Rows from block 7 of the audio encoder of a small audio captioner, named by matrix and row number. Rows with one number belong to one neuron. Each number is 128 + 24 x the weight over its row's rms, rounded and kept within 0 to 255. All counts start at 0.
After each neuron's rows are labels from the 100 clips, of 14848, where the neuron reaches its highest value: "top examples" is what is common among them. Only what is clearly more common there than usual is listed. The data: synthetic speech, music and everyday sounds put through simulated rooms and audio effects. In brackets: how many of the 100.
# fc1: first MLP up (encoder.blocks.7.ff1.fc1.weight, 384x192), inputs 0-63
# fc2: first MLP down (encoder.blocks.7.ff1.fc2.weight, 192x384, transposed), outputs 0-63

fc1.213 [118 134 167 127 127 110 107 117 115 125 109 116 155 120 113 114 118 105 126 124 120 117 141 107 132 133  61 141 146 147 129 147 137  94 110 147 128  94 158 150  88 100 124 136 141 125 125 115  90 164  93 109 159 146 140 118 117 130 125 108 119 100 180 117]
fc2.213 [174 164 119 116 135 110 135 166 125 131 130 114 166 149 175 135 155 131 123 112 146 147 143 127 106  95 128 168 128 142 149 174 134 126  84 141 139  83 129 148 114 115 124 119 114 105 113 161 136  90  93 154 141 162  89 139 171 101 123 117 113 121 102  91]
top examples: dry (68); tremolo (38)

fc1.211 [161 126 124 116 136 192 127 137 133 109 124 129  98  95 139  77 136 144 144 137  93 148 100 133  99 161 131 169  93 111 171 116 125 144 134 115 185 150 132 112 161 120 158 160 150 134 158 180 132 128 112 134 138 124 145 151 114 133 140 142 142 187 128 125]
fc2.211 [ 88 130 129 103 102 106 127 153 134 158  96  77 143 132 135 148  81 101 126 146 134 136 144 133 150 125 133 110 137 121 164 130 133 122 162 152 103 157 131 140 126 112 158 147 174 164 130 124 168 125 130 128 131 110 101 119 137 150 113 126 118 150 148 126]
top examples: drums (85); reversed (52); bit reduction (33)

fc1.325 [118 135 124 125 130 158 128  98 123 139 130 122 107 116 127 177 141 150  88 115 171 116 142 163 152 111 109 136 118 126 124 125 143 116 173 100 121 113 124 141 140 110 104 132 166 114 112 150 142  90  98 147 116  99 126  87 143 113 145 115 124 101 153 102]
fc2.325 [120 141 106  68  92  99  82 126 103 134 114 113 107 106 128 118 120 132 102 121 118 166 113 130 116 124 120 172 127 110 103 140 154 142 136  62 108 151 139 117  94 146 129 118 105  47 140 107  94 107 138 133 100 156 152 126 100 132 128 113 119 131 132 117]
top examples: band (98); dry (42)

fc1.127 [148 146 114 161 122 119 131 113 127 118 119 161 130 133 109 115  95 111 102 166  91  95 138 129 138 121  86 128 107  94 165 129 121 132 115 154 101 134 136 158  84 106 195 155 118 170 169 173 170 113 135 164 104  63  94 136 169  95 141 134 126 148 119 101]
fc2.127 [ 94  91 149 112 131 160 114 147 118 191 112 145 108 104 125  83 152 158 159 122 120 145 128  94 142 112 121 155 136 128 182 114 131 127  93 155 102 162 127 122 119 162 100 112 150 124 126 124  80  92 146 109 132 131 132 145  98 115 126 132 178 132 117 149]
top examples: drums (55); dry (43); distortion (34)

fc1.357 [ 85  99 176 105 184  92 131 111 149 115 134 156 128 150 111 117 151 116 141 124 106  75 147 134 115 139 164  91 120 131 113 146 141 126  90 185 121 109 112 167 139 112 140 106 172 137 142 160 130 124 117 112 161 128 127 122  68 129 160 170 155 118 158 151]
fc2.357 [160 121 133 128 101  90 127 103 139 150 118 142  79 127  82 130 143 150 128 116 113  95 121 117 148 108 107 161 137 143 116 177 129 135 154 128 127 123 123 131 177 126 145 127 122 138 148 126 105 157 147 154  94  81 115 205 124 141 128 138 102 112 121  91]
top examples: dry (43); distortion (32)

fc1.86 [128 133 130 112  97 107 159 135 119 170 164 168 132 123 125 116 160 185 131 122 158 164 141 154 131 110 162 121 129  95 123 167 121  84 117 148 124 130 121 137 102 115 176 148 127 173 136 146 146  89 152 122  93 130 157 100 119 122 146 125 138 113 122 159]
fc2.86 [151 169 114 162  82 116 120 147 103 134 110 108 107 164 144 135 130 108 136  97 112 145 119 116 116 138  87 163 177  81 126 132 143 152 132 159 131 107 122  92 128 147 120 102 161  91 175 135 127 127 156 110 137  96  96 114 128 124 102  84 135 131 138  94]
top examples: band (63)

fc1.14 [173 111 130 185 143  81 116 107 140 183 122 133 143 134  86 153 152 144 109 106 128 129 111 138 132 139 127  93 151 134 144 137 114 145 121  78 143 130 151 142 111 105  66 125 151 116 135  95 127 159 110 169 102 134 125 130 119  97 115 120  94 150 142 180]
fc2.14 [141  95  97 116 134 136 158 138 117 118 128 107 177 175 156 135 136 152 103 114 115 106 109 115 132 128 162 145 110 137 132  99 127 134 127 126 113 164 143 131 136 136 119 150 130 112 166 140 178 118 116  97 153  95  79 106 116 103  92 104 149 144 124 125]
top examples: dropouts (51)

fc1.233 [130 106 109  92 137  93  89 132 115 120  93 122 125 150 163  86 167 144 125 100  77 133 137 108 153 110 119 126 115 162 135  96 132  74  89  85 124 114 180 133 105 124 161 114 111 164 181 140 109 105 125 132 119 117 173 161  85 140 145 127 140 156 152 129]
fc2.233 [189 127 131 146 128 121 161 118 127 108 204 124 115 124 141 177 124 131 118  97 117 175  89 103 110 105 155 146 150 178 114 139 114 135 137 152 129 109 168 124 126 150 145 103 165 157 155  73 107  82 163 157 123 161 120 107 179 144 158 130 129 132 155 119]
top examples: ring modulation (99); drums (65); reverberation time: dry (47)

fc1.247 [233 126 115 156 167 123 147  86 136 146 119 129 125 122 116 160 120 178 107 136  95 151 112 133 111 126 125 159 116 106 153 117 159 138 121  95 119  92 147 107  95 166 112 102 114 101 139 126  91 114 120 122 167  78 122 110 103 109 110 159  83  94  99 127]
fc2.247 [148  93 122 123 144 103 145 153 103 138 155 142 129 180  85 115 159 175 142 139 135 117 148 160 144 120 135 118 144 150 102 182  66 100 122 106  97 108 137 156 131  57 119 129 149 103 149 133 154 116 148 107 121  83 119 125  98 142 136 101 120 136 139 134]
top examples: dropouts (93)

fc1.143 [140 144 167 177 161 141 124 125 161 163 133 130  38 122 170 116 100 122  76 161 122 140 134 134 124 110 115 119 115 133 127 110 131 145 102 127 143 114 128 105 146 172  67 132 130 138 104 159 132 105 130 112  99 109 115 166 136 197  85 122 113 149  93 127]
fc2.143 [193 125 138 118 129  98 137 107 138 156  84 134 161 121 125 128 119 168 126 144 164 168 156 109 133  97 116 123 124 131 128 144 125 141 115 154 165 154 123 148 153 132 146 142 112 174 139 122 119  99 152 160 144 146 138 134  96 157 130 108 148 155 105 191]
top examples: dropouts (64); dry (59); reversed (37); number of effects: 3 or more (31)

fc1.219 [114 155 125 140 137 149 156 142 139  71  95 176 157  91 108 116 112 160 100 105 139 114 169  64  88 119 134 129 134 104 125  94 140 113 168  63 105 123 120 129 124 151 144 144  90 108 111 175 169 162 148  95  98 153 135 122 127  82 136 162 143 134 151 119]
fc2.219 [118 100 126 152 149 127 110 100 128 134 144 145 132  80 115 168 138 164 107 156 110 123 143 129 102 108 136 161 136 150 113 165 114 134 125 137 116 120 159 151 137 140 142 122 134  87 104 164  90 148 121 138 156 148 211 131 104 150 126 110 113  83 123  74]
top examples: band (56)

fc1.134 [152  93 142 114 154 125 146 109 189 101 171 108 134 124 124 135 134 131 151 142  90  96 114 170 135  94 138 100 121  74 142 137 157 144 147  91 145 142  93 131 119  82 143 134 146 118 128 102 126 120 110 106  74  76 116 119 120 104 112 156 121 160 100 131]
fc2.134 [112 104  91 128 155 106 148 150  99 116 132  91 129 117 125 105  96  73  85 111 147 133  75 118 143 119 108 103 102 174 129 113 138 125  93 117 132 133 158 130 128 116 109 108 108 115 172 143 146 166 117  77 126 130 132 162 156 125  92 120 118 143 138 138]
top examples: dropouts (49); ring modulation (34)

fc1.121 [100 112 114 117 125 112 146  81 136 117 137 143 141 106 128  89 139 154 102 116 125 140  79 107 151 134 100 114 119 146 142 114 113 128  97 112 121 115 130 124 145 157 113 115 110 140 158 124 109 122 125 120 110 139 145  93 144 145 156 206  83 141 152 112]
fc2.121 [ 94 141 111 145 174 139 129 155 151 103 128 139 107 130 138 187 184 121 132 161 111 118 121 157 166 131  94 152 135 165  73 157 146 137 109 160 126  72 133 116 147 121  98 118 126 103 135 126  91 112  86 132 101 127 124  99 151 130 117 105 147 118 120 160]
top examples: ring modulation (69); dry (48)

fc1.72 [ 75 109 113 115 119 137 189 145  95 126 176 131 156 192  86 105 112 140 149 146 130 143 121 116  78 146 121 121 122 126 174 127 166 169 112  99 115 141 140  97 164 148 139 101 117  62 142 130 168 134 116 144 118 121 143 124 108 131 138 119 153 155 118 138]
fc2.72 [135 153  90 101 136 147 173 123 106 131  92 116 100 129 111 168 104 150 112 139 144 153 121 121 140 166 149 162 156 135 119 161 128 110  89 125 129  73 127 120 150 119 126 111  80 108 111 126 106 145 144 125 124 125 112 147 134 137 157 108 100 165 120 130]
top examples: ring modulation (43)

fc1.349 [ 92 119 162 140 151 134 137  99 129 123 113 144 158 103 148 129 132 161 133  88 149 139 119  89 103 138 106 140 162 120 138 137 113 126 125 147  72  95 132 128 147 106 114 122 114 145 136 115 134 121 140 137 113 139 123 174 168 123 101 115 146 159 135 100]
fc2.349 [172  81 140 102  75 138 165 123 106 113 157 124 142 104 141 104 124 152 130 116  85 126 112 159 106 126 127 137 173 155 111 124 136 161 115 149 154 151 148  95 120 129 129 143 169 121 151 119 176 119 126  91 106  95 144 131 120 152 160 104  77  90 126 122]
top examples: dry (73); distortion (44)

fc1.159 [136 128 137 112 115 104 166 161 144 137 127 103 115 151 175 162 127 111 148 107 109 143 156 157 128 136 117  89 165 160  73  98 158 122 111 132 111 111 141 131 151 116  85  94 112 134 112 148 126 127 111 147 126  90 125 150 155 121 156  92 122 117 173  94]
fc2.159 [ 83 114  93 150 178 121 121 175 129 122 136 154 150 125 139 112 160 155 161  92 100 148 167 133 101 143  87  85 126 148 139 142 101 128 107 126 122 123 154  97 148 176 139 115  76 117  95 125 108 151 121  91 120 116 145 120 122 160 107 136 130 133 142 140]
top examples: dropouts (47); dry (47); number of effects: 3 or more (33)

fc1.112 [164 108 121 111 120 119 132 162 103 101 155 108 115 122 150 118 116 144 123 159 126 155  83 192 160 127 115 132 131 149 127 146 150 147 130 129 151 152 161 123 123  90 134 108  93 153 116 181 118 151  91 118 129  83 131 108 129 168 120 162 159 124 162 108]
fc2.112 [ 97 125 151 116 167 130 115 119 108 115 126 124 122 129 116 115 146 151 137 117  97 137 122 136 121  91 146 147 136 123 178 125 150 113 150  58 172 150 156 154 160 166 122 121 116 117 167 114  99 143 148  82 121 107 111 102 142 133 146 136  97 113 150 137]
top examples: speech (79)

fc1.315 [131 171 133 138 129  91 131 138 161 117  92 119 186  89 167 129 178 121 166 132 106  87 118 141 125 117 114 187 146 128 161 119 162 129 138 125 100  95 151 126  90  78 104 137 105 112 131 107 125 118 123 109  97 130 154 122 112 109 120 150 134 134 132 133]
fc2.315 [129  82 128 104 118 186 136 174 131 136 143 154 134 133 110 139 151 106 109 110 130 174 129 137 129 146 117  57 116  97 121 102 111 179 129 101 139  93 136 142 110  59 150 125 129 116  85  98  92 137 128 125 155 114 144 101 158 109 148 172 103 151 130 106]
top examples: speech (51); dry (47)

fc1.209 [141 142 152 129 140 137 111  81 107 130 143 123 117 143 131 120  97 112 103 108 113 150  75 143  83 153  80 136  87 142 143 110 147 118 165 166 121 156 124  97 109 127  99 145 130 119 126 125 124 121 128 113 116 144 133 113 134 160 119 142 131 125 170 121]
fc2.209 [ 97 159 152 165 135 134 149 108 113 148 105  89 121 137 112 107 111  77 115 128 174 125 168 110 150 142 136 117 131 149 101 137 124 124 131 151 166 115 134 134 102 119  58 119 172 134 163 137 145 122  94 123 127 116 110 139  71 166 152 149  91 123 103 163]
top examples: band (62); number of effects: 3 or more (34)

fc1.129 [138 122 112 134 123  93 184  89 134 127  94 116 158 138 144  68 126 144 112 152 117  69 155 133 137 119 117 106 189 142 126 144 120 154 124  82 118 121 129 140 103 126 155 161 158 141 104 143 110 122 113 146 135 134  97 102 146 142 107 133 148 111 140 126]
fc2.129 [ 91 136 174 103 125 126  80 115 138 117 138 116 117 102 111 135 156 147  89 163 116 145 146 158 115 120 136 142 140 132 130 106 178 139 110 148 135 121 129 109 137 100 210  93 170 147 162  86  78 102  99 109 122 143 130 132 128 112 124  96  58 124 106 114]
top examples: dropouts (66); dry (41)

fc1.261 [146  99 123 127 153 124 129 101 143 150 158 129 153 115 146 146 148 113  94 110 127 131 133 109 137 123  68 130 119 113 102 119 155 120 100 141 106 139  96 142 126 115 102 111 123 184 139 169 138  99 158 152 164 136 148 159  95 126 108  92 146 125 152 106]
fc2.261 [143 151  64 144 104 134  99 166 138 124 168 103 147 126 112 109 123 152 111 123 146 136 148 132  78 138 145 140 133 163 133  84  90 166 128 160 125 130 109 114 124 110  98 108 154 133 114 118 124  76 141 100 127 140 103 156 124 123 150 122 135 134 135  89]
top examples: ring modulation (98); speech (59)

fc1.240 [100 141 135 158 139 122 124  66 100 102 119  97 148 132 144  99 121 107  95 134  89 124 169  75 104 136 140 135 151 110 199 113 165 122 114 114 120 134 109 142 126 106 135 131 135 108 123  97 148 133 101 134 110 144 154 134 138 121 109 153 172 112  95  91]
fc2.240 [141 162  87 138 149 146  86 101 113  97 118 119 156 137 146 169 150 105 134 154 132 137 110 113 156 149 116 116 103  97 117 103 154 132 151 148 132 139 152 141 112 104  66 155 125 135  97 124 132 153 131 132 126 166 159 195 145 114 120 154 162 110 115 111]
top examples: dry (64)